Rows from block 3 of a small CTC image transcriber, named by matrix and row number. Rows with one number belong to one neuron. Each number is 128 + 32 x the weight over its row's rms, rounded and kept within 0 to 255. All counts start at 0. Numbers have three digits each.
After each neuron's rows are labels from the 100 images, of 14976, where the neuron reaches its highest value: "strongest on" is what is common among them; "patch colour" is the nearest of a few named colours to the mean colour under the peak. Only what is clearly more common there than usual is listed. The data: analogue clock faces.
# fc1: MLP up (model.blocks.3.mlp.fc1.weight, 1536x384), inputs 288-383
# fc2: MLP down (model.blocks.3.mlp.fc2.weight, 384x1536, transposed), outputs 288-383

fc1.523:121168116099146108122153088061135156107102048135147137124078145154141120163140079123144188184085135121155150111150133117155137163155134083123120074154122061171172081081139116116101119136132122141088150105112172137102118169092192085089131176160183134081117158120100097173095196137116109134
fc2.523:114100160104098129116058188141132063154115106145147077131166135130159123142103090117170153114143084101125129146081088183152155109129140170087075088190100117092153145129091132111081163133128129173192142144069141137048123153113147168094136097152134161188183138132070168138091149111146130171
strongest on: hour 1
patch colour: grey

fc1.399:117150156122069075171168107079087070127090165130154098137138208127117194136105091132052082121085122165158111151168133142133152126087120105142075146114119144094098142129102219087100107073187121148129116125151158114120111133102168163109122165178170077171124124133156123111109156077137174095
fc2.399:122089072088137148114100116158102145139185204092064085123170148126189121173185075133093179132112168202110099179145140113188166124107136101116153049130151115073117135133106092132102167145112158154127167098128167155111084060159114131129150108171184136084096168115113060141059129078131104121
strongest on: minute hand past 1; minutes: 5 to 9; minute hand past 7; minutes: 35 to 39
patch colour: grey

fc1.761:096130118121170122161142142142068110093111146102115182123084136147144143145168092094103124137121155100155130126090091087098135092174179167104135116086135095100127115165128118075130109154137140091178054055163077171152123199152128097135105145159069123155150122137146123136113133120142094052
fc2.761:152175125132177140112139077145183128131112114178165093118150148068161184124134123136120145121151128122118170156116075120093077141124104131088092076077087139130169191152081110141116122119136125147101134156127146084052121096102086173105184134102189082128094159166132179118094170138117128091
strongest on: minute hand past 9; minutes: 45 to 49; minute hand past 3; minutes: 15 to 19
patch colour: grey

fc1.736:123146160108053127139151148078123160180197149080107094078118182122130169113108148092064094157132130185110059157123100084165163148145158159100148144127134115120103182170063110111132147098165134032128085171126124117139153131131108164085144163195117137112148087154100104094152159138113134162
fc2.736:112152121088153118131119161093130155088133129094072142113160144148158123093184161168219044124170148143122119096167166157164078130137133139128144079149096082083124145137138061104150119192177131140148138148177119119103123101149075113127144111170150070154071144123118187153104093111125103153
strongest on: minute hand past 1; minutes: 5 to 9
patch colour: grey

fc1.115:132113132124116145150187122211095121133089053112181174137154090114149177129113056139104109096138119185107184159191086157138079145131124149109143139123147058186088176204104157072150155159135129142140104146138081129128104126140144145083130120155132095139056141089154105079142096121126146140
fc2.115:141138156127154160141114132137113111154128156133107153183149105189098136149155115094110151109168137117158089123136140134106063082115064185110123100102131102122118175105108160084158138141150188058047116126125147102109161161193130089122080159128136121099153134158118097035128131137167104164
strongest on: minute hand past 4; minutes: 20 to 24; minute hand past 10; minutes: 50 to 54
patch colour: grey

fc1.68:119149094125071158108101062084153105149140131134126156123110115123133096108126080185136106149150131121141147125135095133196154176154130103208192111155133115107119089167148150137160142124066167066092096135132082149176142126068121188102158106123118153118092084070070142093122135128089122116
fc2.68:118175136113175091157123156208162152104153097138130148103143187178108049122103096105182080113142156094119154140179164094124141145128109121079084149194127117089126076116099069051045110144137129120094147121118186129132168084155192157090072168146124127117149191137130117125121159154104174138
strongest on: minute hand past 7; minutes: 35 to 39; minute hand past 6; minutes: 30 to 34
patch colour: pink

fc1.207:109106108080143096123132121103169185096172126130142117086134070094128109158065145176074093167169066131117069100170162147106197133149144068108118179134114185091174111120102061070072138117124145091130108091121098094163096094156092123112135117112181164195144128103135180084161160156122147113
fc2.207:095112158146071137034177153082109167120111109100088153092120162118141096102136177186085151091123169162111110158127134151128091106134152130093131147186126162140177139171121126104160162178141143137116168155107102154173082150107093090132118087131096123166211177127152135181131145116093104137
strongest on: dark face; hour 6; hour 12
patch colour: brown

fc1.547:085110092061122105157075153099148116138053160137114104122159107084113076095119151197089123146091107116141151099060151097115130133145151124121149080109149127088117053178131097122170146132142118077097132161116114111105140131154135116046109148137141113160115144065101195088095126126125152156
fc2.547:117165123148131085079124126183123166184117125145133127110108061105130096100166123109143165120145164115136126103135096130104131180137126142068092157178093070086135188118175135149184072105130120150160145124105097156131114145101124175177147130147091081089146121152114079183143100096094140125
strongest on: minute hand past 7; minutes: 35 to 39
patch colour: black

fc1.722:119113099113081111091132132153091082134156114125174181129106081156158086110109109122092100163102103091096081106095094148139125123148148176190129125087179123163134133123152134086084151196127149135166104128156173145121121100133124106131170156131132113072137141133088127093101092127060096166
fc2.722:113121180098106081123172068154140179105122111110099113153107156096099115143157139095111115105046141158096130139144174213143119092172085108087143157104121116118142120151104101073069102174105148088116168121156120141116134189190126108085142144137128121067153142145121154167057109115124148085
strongest on: minute hand past 12; minutes: 0 to 4; minute hand past 6; minutes: 30 to 34
patch colour: grey

fc1.591:090108143175135107153116122150100102126170060055141135122143082085142181107084148116092127125136169094122086103202086110144097201160107227111140125139128116126104150145150162148132134051148092161178100155157105138177138175143119119145155096114144194166126105137159099138089085141051125139
fc2.591:129146172131106109150074093136120084169132089145136111133064103131114166158132124110151086151133111038120167153069153181144126114050163119169161139130125086122141120131137100144169169128229112157111142064112132159129059103187124112144096125151087115093127102111119124082110132103099163119
strongest on: minute hand past 2; minutes: 10 to 14; minute hand past 8; minutes: 40 to 44
patch colour: grey

fc1.626:160110138153160150133058119169114180178151139118152127073165174145186154152155149133128159125058114146136191082095130157149188086103128074093095147126113090166151198114161161149121102142126125139119145123143148083152144155077170129075152094218182171134127073109111179178102141161132136142
fc2.626:135153127139133065128136154094221118083058179139115084138063183055102113142146185123157080128122114143094115153127117136105069108160140158154087084093106124119132120137110140103074095180160134084123175104129142099075141167119109094175139163150148139154126182125167092099138128121126115151
strongest on: minute hand past 6; minutes: 30 to 34; minute hand past 12; minutes: 0 to 4
patch colour: grey

fc1.739:129142088117145130186144102159093091105123159156106211174124129105156152108156102085142139169139124119111135159142125162127129116103136089163198113092105101082117183104098137125185188133163096139120120108093105175151195163126179091151130145144227087152101115139118127137149061150120193123
fc2.739:152171113138080168131088156105135137113136117109115082106130158125124131141128159215157100129105145141104153124085152132181168103110164155170097161132155222110216072123131108125125118188112151136055095090106168100142126149113169200193182070140113088081155112145148168090120091100132129112
strongest on: minute hand past 5; minutes: 25 to 29; minute hand past 11; minutes: 55 to 59
patch colour: grey

fc1.581:196146098101117122167119074146122091093129151141108120133168072136108109121118050159077127149134079090121150105113104147099069186139147206201116108187074106124085175141113187119073164080077160139125126113068131110114114164130095140129143133092151164142086143152083156104191163186111078146
fc2.581:103078126146123124153156160116124114112103115118120117149096125095093151175118155113104100122134076116156084162124126135159133114149116130087111093248189137139082173211049137095178064127118120095072156131134134137129201203086131141153117119117107177152141127097161082105137165109196126122
strongest on: minute hand past 11; minutes: 55 to 59; minute hand past 5; minutes: 25 to 29
patch colour: black

fc1.610:117106209116137115117164113068105044132073150153103096152104147071147118098176089118117058173107183169121100158208145122108178092069137118096157146107072117166135084079151060125179112123156099116198160092110128157183111142144115139109164148142125169110140142188147044173092139103144121135
fc2.610:126169115174155098123128102185136124125202117063165126147133127164119086170144137088137137119103103154197091101054106174087101203151124043193104093097119110137159111151184148106071138128132101092133133141121127154168124103078129153108116136162074130127154135087111195090107060125157086156
strongest on: minute hand past 5; minutes: 25 to 29; minute hand past 11; minutes: 55 to 59
patch colour: grey

fc1.187:160118148091126110097071183106110127091164131154058088079120189129125130163108123100120099098110101209165096089168133125120116124163149110127142136130092187189104144142116107108126147078153122109056126205094169090131173178120153106168144148161155151131138101202075156075167153094121130148
fc2.187:091159110120119094119157137174093143097144135100191116107098118110106139083132078227181156128129097159133123140107143124069132103095179128137122108170141162079127139145081124081089156186131142100099098130050121070129156115134110105153192177158149162089190178145153149101148109154137123133
strongest on: hour 7; minute hand past 1; minutes: 5 to 9
patch colour: grey

fc1.635:137113161140102141143127159091129141157083134108127123144162119122107113129076171133176100059108096093142147114222172127109200099151119070142098136118050126196114121119130090143121175113112149148137197141104112089118175154145120150078129133129084120140143082102136186103168178170066111162
fc2.635:139151108143085129102142122150167146184098121132107138116141169121211114116086082171161119147113094153133128160137194083105145095162090130127130170098117103144100125145113141049104123161121105111123123131145111121176133110133122127185120173138071162143158144126108149145120123094150097077
strongest on: minute hand past 1; minutes: 5 to 9; minute hand past 7; minutes: 35 to 39
patch colour: grey

fc1.745:108138088121124038132155050121109135120124149104113149146107091140092130132119146107110123164048098174124074066150103109145109074152134115181155111138100126098129152136146162111136152124112149124107148124131108117127224199122135139142035163116204132156086109077118110140082116147135149078
fc2.745:109133156112118144105142149115125146103190120133057097123146181124189113117121025129073149145140097102177115115160083140171159197160129108073119105135199084103143071094105160129137121192100070145126076108106144102108137131131059084183195147132088150113180167149085194128061184167156100127
strongest on: minute hand past 4; minutes: 20 to 24; hour 5
patch colour: grey

fc1.440:183102044089056116123184115162117083119125086061107124115118111105092137137141156119085110148123146127100104114109120140110117221095121118159132111120126151110142104120103228106131167069137089113183110096124130172082157133196152112171079181163061067125128092095139137175096145147133065118
fc2.440:109140188120131106128188083137153100200189073113149093058118103083088135139181105077145157138183081071124130103133145138137178115177097146085121121165172108129148113162086086132149139168123183154161154095091108144135158080100096138090163140135138170120144104089100191133167133117096153086
strongest on: minute hand past 3; minutes: 15 to 19; minute hand past 9; minutes: 45 to 49
patch colour: grey

fc1.544:034154133110111091146113092069132129181170146098156131100054155112076086107001202103121108140134096139127180120044142123133095102156159090107153169122109111128123086098150097083144098165198136112116143110131112081148141115177108152145125116127116150136171126134152098102119140196120130089
fc2.544:147131120119139151130143113168142077115127131135101091138173182138094111114156174130150116192157183149116114120127126073161085125160134114105112156180107137147136128088121137116088155089104173161173112116159143141141090134098127144127106172143136158148096152133095122108090171146171050117
strongest on: minute hand past 4; minutes: 20 to 24; minute hand past 10; minutes: 50 to 54
patch colour: grey

fc1.575:154087209118141102142136116156134043145070146097093134093109122115160136157143112142144037051117134121133098179108068161144079098135139085071116170130169104117120157170097125094131080147166147110107113182134152079115097201152150143191110202187182130159103070113127147132053169127116106127
fc2.575:167112074135094112120169149156170097121173146116068114161099154053091079100175189143132156111161124078188119140122141112095159141156143102152186105091084093056124105097131161146161152124193056152104125186098105090109018180053087121105156137147122134184065155136167131098148064157138080111
strongest on: hour 1
patch colour: grey

fc1.379:148064107103141089144147085152136127090161162173133164093131166157061133198116156161179133114102178191148079148180074175089115106109119169111125133091105109125063177143131110080084165124107091111082151111095189118133159116129128086164210139182129112116080118126056117115161143080108149168
fc2.379:113112111115136123127064163129138111165134157154161175125161076097146137117119127163107140098128138151138117146123203092118119129160161094109109101173065098069064118134127137130166097117213177125153094146130089116091131152117124138091139094119157119088139182112148108165081167152157169087
strongest on: minute hand past 11; minutes: 55 to 59; minute hand past 5; minutes: 25 to 29
patch colour: grey

fc1.526:135180079153175147109136134121146180155110162159132118137128110119123110151135066113158157147113083106147135122174131138157201104104106132073172133113087147104184080181161106014066084140214162076123164122112085171134095115144130161138155098137123100116157168193079127075161078166126125138
fc2.526:180123155112114119107128109164112137079135129159129165141148135125085095158145154131112143139104127119087080199116158161149128069161108131089128132123146080148131143126136133172107172143083110133107095129128135105141133087081157111133164158085123170151172087092137072192087155092074140144
strongest on: dark face; minute hand past 6; minutes: 30 to 34; minute hand past 12
patch colour: grey

fc1.227:115131085107103138119145049183148110086153090180098080118145090060084090057159166104164125080106107134109097129183171152128104140151090113130141117094093183139162148242169114174109083116140189122142143156119124136134166097144133171102108151147144121123140096134120190145095119100111117138
fc2.227:131131185082131144138125123162137120103196084078096166114166126111102097128112142140135149210130138111072161160107104148166104144121155140159198134120163096100136099110164134133162149123095141125132173098139149145098028116170117089120150113111090100162086068073155108165146121158094155142
strongest on: minute hand past 12; minutes: 0 to 4; minute hand past 6; minutes: 30 to 34
patch colour: grey

fc1.583:095122119133128138121135156150100106107150112135150140158158110114116106151173122086096154174096118164099120124159160177154118146147128057195151117143155165143069164075096164159073104132106096135137133136167135115118110132131148087081116110093173084143088175137121149104133150115147104134
fc2.583:093186160143135086126143145067123132159169155132114114138116122108121162117135112165161161102149131111132127158173115081044092161073122176092112181137112114131141098124133168112183099149163154188154090120148117114094092078138098167117190169059086149101144176151095121184089116159145171081
strongest on: minute hand past 7; minutes: 35 to 39; minute hand past 1; minutes: 5 to 9
patch colour: grey

fc1.537:102125137106118119127171102100155076140094141110098117158086143107118129151174171127131173130107151134063112142197076078173106124119103083090104153183099141111140169183155093104105127160128161117130107099155124086128101180206157124132148101132158167123152181189167148203098109128119142157
fc2.537:159139115118145168096105147146112125153103107086139180087137120141104146081106092151138101130158150056144115085124105122116138090128194076149148155159143143133126115097072129102141094104099126122125134160107083120108125168065053096155166145128122153102152178176145170110136125095123144136
strongest on: hour 1
patch colour: brown

fc1.448:104175134175106137114118138192155120156121083133122113112144176081172169178117098117139124125110101107145104154092118102095121162117093181140124127175165110110177113150113177084165143133100150112167167139122116120090113050116164177185040145139141080115160201063107090124128138087131083130
fc2.448:156121119149150148124149082072140132108122134108136122132113069179081101171140130146052152156080125080133120128124087118219113159149173122094135187160143072135121139145178109073082109112072098128075111152184113113154100145084096050122129140039131180127111114113162123188164122121155130122
strongest on: minute hand past 6; minutes: 30 to 34; minute hand past 12; minutes: 0 to 4
patch colour: grey

fc1.228:101186069107115098104130105151146158149117060176133108166105141126132146137123148098108122082109112167113095120134107059147190076157096149110185138162074110124131145128119075147107122151082127116097149158210130165153088147123185159130126188196097148084136073089174142100132144159109134112
fc2.228:122083118126143083089177145174160147122123153172178153044137086127094152100082205129128105092109124136145134148108162156131219097102170142108123074156125146085125117084171155198111169144133216096183086116090156124197150089069167065111145117089094136136095139207171103197066173101133170139
strongest on: minute hand past 12; minutes: 0 to 4; minute hand past 6; minutes: 30 to 34
patch colour: grey

fc1.239:122094083093093112054122203170120132188116131190150139120162152138111130118172145081073121094151143095145192159095077112133170113089123133175181058140139104131155109135085078130099125099175115100146104176121158081152139143195133160137064060207144102149143097186144173169104127167119141108
fc2.239:096079140154118112115139099097131138093112107114135149099131112126173145116084138161157110129125146167148088145120162155138127136132148066054185129161194053114082135100161138156109191116105126089135130048132117143108148168165073071105139144190165182216182127103173046118081166145155119162
strongest on: minute hand past 6; minutes: 30 to 34; minute hand past 12; minutes: 0 to 4
patch colour: grey

fc1.459:088086101123113129126142189084134136169113102082156146134152145145108177140166112095189089116201095134142108158146086175157143138195116130133139180132090103127119065152089189133066121148143101092177130131138063165160114124081139153129075095108167091100106081050181120067169132097137109121
fc2.459:195115093112166103066148162141138118087102126121110127105075126098153149132145115144138093107139103123193128148069118134104138156090145129149170146123104190159151178135133128047131087139133161124092143126102119165057155148162148140119136095164165168119157150193076148166137149139150199115
strongest on: minute hand past 9; minutes: 45 to 49
patch colour: grey

fc1.477:141154123137125089139154110133152198051144149100056142120099114139144074139106109143093052141114083085087136188192120172151145171090139118100130090169146172162096191091095149169133156155079128122132092131108120111140122164128127153079135151092121106089072134134123166177128102057136122084
fc2.477:084094124092157163159109091105127102143194158133177122070089136115178153150159132164136219100104136173159114104131184106102120092107112118126096108065127185143111168158151166109068077204120158108125122178167075136092111160100120159099122181119072139125121154051132117123058127125108146156
strongest on: minute hand past 7; minutes: 35 to 39
patch colour: grey

fc1.76:158153114127125200145137152089112125182072139158160133128114115110148145179164088126201165142126121102179098128075100165160129072171178146140162172113129131070134191098113145173112104168111098121128047127148115065138122085183157172128125108077145134218136165172172168130077134124128161160
fc2.76:121209126122157145216109138163142157059137123194143118194153061188108122104070141147136084101134141058150153139161126119132139182059145108127147095085150102104089099148233090098153147140045107152074146157099089115086138182135083077128177135105126089144129140088101110065165131116041121070
strongest on: minute hand past 4; minutes: 20 to 24; minute hand past 10; minutes: 50 to 54
patch colour: pink

fc1.6:174098138103060025109153130133109151106109136133173074157114155082154116167132173174120171123117129147156074117085113198150124092114170125194153129117138107118132181137167044123186105101169091133194087109136044164131172089136139122127151137127152136068111171129156178079126100135125113123
fc2.6:124092137160151137116178127098196035102117116169128082133183052103117136112202160137113126095124134106071134099112137104112104118112126161129152066101121137119148115137137140105137114107118145102122143086154150120141099148148131128115097083096143115157124089144159141169149086126142136141
strongest on: minute hand past 2; minutes: 10 to 14; minute hand past 8; minutes: 40 to 44
patch colour: grey

fc1.162:117132142138151111100165122144044130125086103162119111187092140200066149117098093112119126129112139174140149119088143133118170163115138131126149140180183086164133140111115162117123140105131073066145131096159115181120125113179162158148102147171111111132156034108143145117143185122125084141
fc2.162:154107098109103123116102168133166179118148160139031134147146135111169137120103151158165101087130136180144177156157156170180182130100089119154105171113133035151151051124128156151161132145228081163131139135054065119141133113156157121131183082130109097136118132111130090085061101124193148157
strongest on: minute hand past 5; minutes: 25 to 29; minute hand past 11; minutes: 55 to 59
patch colour: grey

fc1.281:122167154102136104135144137078126129141126059188093145195092154114104142168166123182147094088174127110164061152129109146155074146139134118070091149125147139165111109171162167096098084144154068160141131073116185090114106127151099160125168130075102095145131111160123142143138080119152058138
fc2.281:143116145137082147135174097081140126127124106123086177149120103102106132142117174152124153165093117179105087122080141087154120145113145168165162123079151172177138114147130142182139173161139096129135151123071129092149085120196112187119137156084167083158167127113183046141127143082127136112
strongest on: minute hand past 11; minutes: 55 to 59; minute hand past 5; minutes: 25 to 29
patch colour: grey

fc1.395:165110116152133099099139120107152107134106169216104151128105109173089174042117158137081109113108095133145088093132095145083063104184138122111179128162113155066138103081132177135114099132128054113129071144152177175145097168101166147179124183123154150159129130093139125188185224117177123121
fc2.395:160153131137099123111163129118118148127138065073216134135115140015181098029141110106091116136139121154098110139102133131107112167109097138192082122141104081157113102075174098109144124128179113190120115043108134101121106146140146133102127066146100108154162150137100163081205064184185170100
strongest on: minute hand past 2; minutes: 10 to 14
patch colour: grey

fc1.723:134099153155097109164169124127117155123132072146123099149133064114190091124073039109151141137144134092060118091156147133167150122151132079136124157078130050103160131162188132104140179143126045101148168121140146084118157081104115082109115140064142084149138140113088156071151065150139147060
fc2.723:093151127132099183183173091192116129140052109096070102139157142111169156087184169137104089197137162160175044074125082139163092106160117131133077073125108091131100112136098138086131095161153126103133132131185113189117155122127195128171114071150138160100089178114172120122202078136127169130
strongest on: minute hand past 4; minutes: 20 to 24; hour 4
patch colour: pink

fc1.130:172153119157173102135098138094082077066153152120130122135176168142113116170139141105126171112198091125078105145105095150126151150115149175138132123110082189110143149149100106107085101080096083134106170143127113102105106137107136176144108086100132154105077144073072171104097120120111099118
fc2.130:133184120146085156120124167114134139076135104187084108136142116142168134154119125198160128172116145134157090185099135169135138130116107119123081124061135111126126094128205118141159174173170110178094135152170214113114117121088145200093145117134094133113160146128128173118070073138099100072
strongest on: minute hand past 5; minutes: 25 to 29; minute hand past 11; minutes: 55 to 59
patch colour: grey

fc1.757:087177127126108143184110118100152106112179090120091086086128076143155027136136059131110168114119109146170101152135145103075127124197163077165119132177163108161160118145164132129154121160123157107203148105089076091114204137140128088103092149115153117140113184140139091185069110141135161106
fc2.757:181145166129084146102140139147156114117101134171112169166149125184154060127131198151147108181115169116135152077099146121158174150063142121188122174108162158117125142052070102195099131146105147155118155129107139120179086165139145093134134146124132096082102157112188113101107094085174135144
strongest on: minute hand past 1; minutes: 5 to 9
patch colour: grey

fc1.104:105097101165193137129159126119093134124163075141151154121149114125083094149141143149114106151123144158131030221133069047145105137095141147130072111155118161098162149125080159128125144126148099104203154102143156087143164117143145103137171090156180087104165118140082116138124117076130147125
fc2.104:150111090128113096123140152144134087146080142140156054167074093134152105138120146104197140168074105113119093157122105197158150156088098168159135114109102157158144122169203194142128161072114119170055117140160123096177065149106123117170136168154165091131100160158086124178220113126121125151
strongest on: minute hand past 7; minutes: 35 to 39
patch colour: white

fc1.514:133134152119102126064155126138133082039126183186126138107126113165132147131194111124069179099104113153176103124190175157176161142100065107081174092128065074155169141139151142161155091106124126134137132111125102117138156206129108150197095158075167157127126128150195098151105150127139084147
fc2.514:130166144107149069131116129119107104098155124103144156127115139155159158153142117185155151041119097097103143198159132121136087084102169205131212130087140078171124086105094141149089158108153144144132176149141138195104104126095155117102080183121119155148105139141186119124136107168119152128
strongest on: minute hand past 7; minutes: 35 to 39
patch colour: grey

fc1.323:126203094095112158179191127102092156147089082125152152122198150140121121159119081202144130100157099118098135145155130160145148083140132161124132120108115104158053112136099066138076087079139200116215135062129114083109141165135101077158142157142136114138111147120093129180104193087102120142
fc2.323:050081114141191116154191143150164114055153164124119123167114150097104150085181121108086144159147174158094134149104093139127152110109118112113166096120111186091176125099148151163133133142109105120141090182130145149139116124221167062138170132078150047115169182090112135131118138101148151207
strongest on: minute hand past 6; minutes: 30 to 34; minute hand past 12; minutes: 0 to 4
patch colour: grey

fc1.654:096070065186061159102150082170135086049164114147154147131135140129101158175174118162180080144186114114122126121166085160151174134079119112128148110204100161197133159146122037133151183105135131132153109098126152116130119173113163150092090167086188162105069147175126128089148142154097118116
fc2.654:142051092143148117124153163157141092194146163068124142102112110113076102151121134124174185089168082124189102131117111116073081188149104129090118120051181150204128078156029148146093122092113165148124158145113151154142136076154197112114110143150073151121158101125157151142122114081175109183
strongest on: minute hand past 9; minutes: 45 to 49; minute hand past 3; minutes: 15 to 19
patch colour: grey

fc1.236:133094156073135112119164135112156096116107095074165139167131130143148128107155157073095138110082136071181116089168139151142158096136104080104146131134146149132157149136146073123081149196107109111067150171066117038109103090108167117110107138121130132161143100121173163118073145149081076091
fc2.236:152111110095129070085120102098144198126160150161108100095141136170093129118058129114120123178127120162155155199151116122121129103126066183120085069109099125150154035141123126170134153087127102177115064122169101183155157142080133077140142182123136133110159171078139119070124140139131100067
strongest on: minute hand past 7; minutes: 35 to 39; minute hand past 11; minutes: 55 to 59
patch colour: grey

fc1.437:109137089112149132145168154084115065087144141144151147129165115123125149136131089108158078122174124169150192119121108165118144142103104141100102140107181132139122127167086158097122214122104088094156148132177084090093141134104185159150144126196105144129105194122080115185126121133092131147
fc2.437:120110103176153158128130075167116134090100123081165118154129160102099064159100170166125117185192128121135068102169175170117151189117152105127107127063152085106100111198122101144096118159136084130124127183069108122133136118069095139162136147084151151150188122140087063108142139190125142147
strongest on: minute hand past 3; minutes: 15 to 19; minute hand past 9; minutes: 45 to 49
patch colour: grey

fc1.304:127091151120165137103135121132121107115169176081112077133183117096171124165112186110128184154107131141075145064132138142143120164103154132076123200096061168210154099175081149121151139135157114114106065121167132163134138225080135176130139094130103155121186147142108150149047113061131136095
fc2.304:189084145106111140134174096095119125150121083140137132102092103119168113125086064134152146138089163123115116143114091069129101165084126123160120134092135094114159095121090110112097130078122152083141168120134162103106110131070109148155142137073144108173103176176086156173128156162136116144
strongest on: hour 7; minute hand past 7; minute hand past 8; minutes: 35 to 39
patch colour: grey

fc1.551:083115134179111109134147185169126120065132138118140129139125140139139108092129115122082114164147079158149160132146106149081117131104075105064096189124106140109132094071155139139091103114125071087152072143061135160153133109079086120103126124158101160049151157103128140150096160157155191175
fc2.551:088064158088184100183121168145169100171176146082080120153073146134076183189148156116103143114086190156109110148095138065127115148105205104143062087171103085201175146147095080113120116134158171105115122103116150181059140106144107145090125120076125094120115160115157104094108178146110175136
strongest on: hour 1
patch colour: grey

fc1.258:137099153105080105102106088095191152127134114147109096129142144155115096152186150035086185122151243116113118157160135129166104062061137136106101140105098182155078151152095180177112122141119167148164059129130128107112171157128145154136079147070109111159136063163152101081088155122105158153
fc2.258:125155123113075138126126100097131113116176134190142129092101138082124127130127076182139151105091132159168126112112159121093134123159148110142105098082153098132068126126182054150112118165101104184141170173100145142099175127151157165146146122118145113117070130162193132104141109111120118115
strongest on: minute hand past 6; minutes: 30 to 34
patch colour: white

fc1.367:188159162122111241102139113161123172124122125109235130155140095097142120105088112124168191128079132148136132169083083159096158112156169104140161115153079133150124138107165147142061117122029127072131101149164110141123119141168147107137120078060135141047092108064145166126097115140116134120
fc2.367:137142088168102055163101084138134125081114186161087144159142088145110144190100101130159128123158099086161134151195107157140085136108129188073152085099084123140163121074125127165157145217134137141175195101170161153059103129129109131086113179135106123159176088081166074111159202126137115103
strongest on: minute hand past 4; minutes: 20 to 24; minute hand past 10; minutes: 50 to 54
patch colour: pink

fc1.65:057119090151159099075055093102101113147077207129127138087126187142083183138122203092148134039117107149108135134085137130176149110139083060089127131168094162137122166139171113164174142191079181140118112132121117141152119130124132166205145072229159114093122110185162182114111114100137148123
fc2.65:092159124066163060138160069135121155161091090172087094111142119161109152130103102117099176171168152105167080122083104087103181071166171109089149129152108123120146103105123113148145109209138171120191124153122148143165164126140141104107142119185133092073145133104178141125091161107097062100
strongest on: dark face; minute hand past 1; minutes: 5 to 9; hour 1
patch colour: grey

fc1.271:162162095106145094067156157113145105157090157167129154156194124180129130105158077147159116095139150108150107122158086156092199127105108142172062139120106097126160153151144119126132077085130162110150134122105158157119159139079145175161120175117145128112200145146106136139125147143112068132
fc2.271:217168155116157110154166150167150123139144162102130149037137156141112134124153082135122093137160116077161141082171169136097113095124148150139122155081081127129124125123162148154131125147127151143223167126120157147115141081118082125137146083103079028115141122127131126175094131133081110170
strongest on: minute hand past 12; minutes: 0 to 4; minute hand past 6; minutes: 30 to 34
patch colour: grey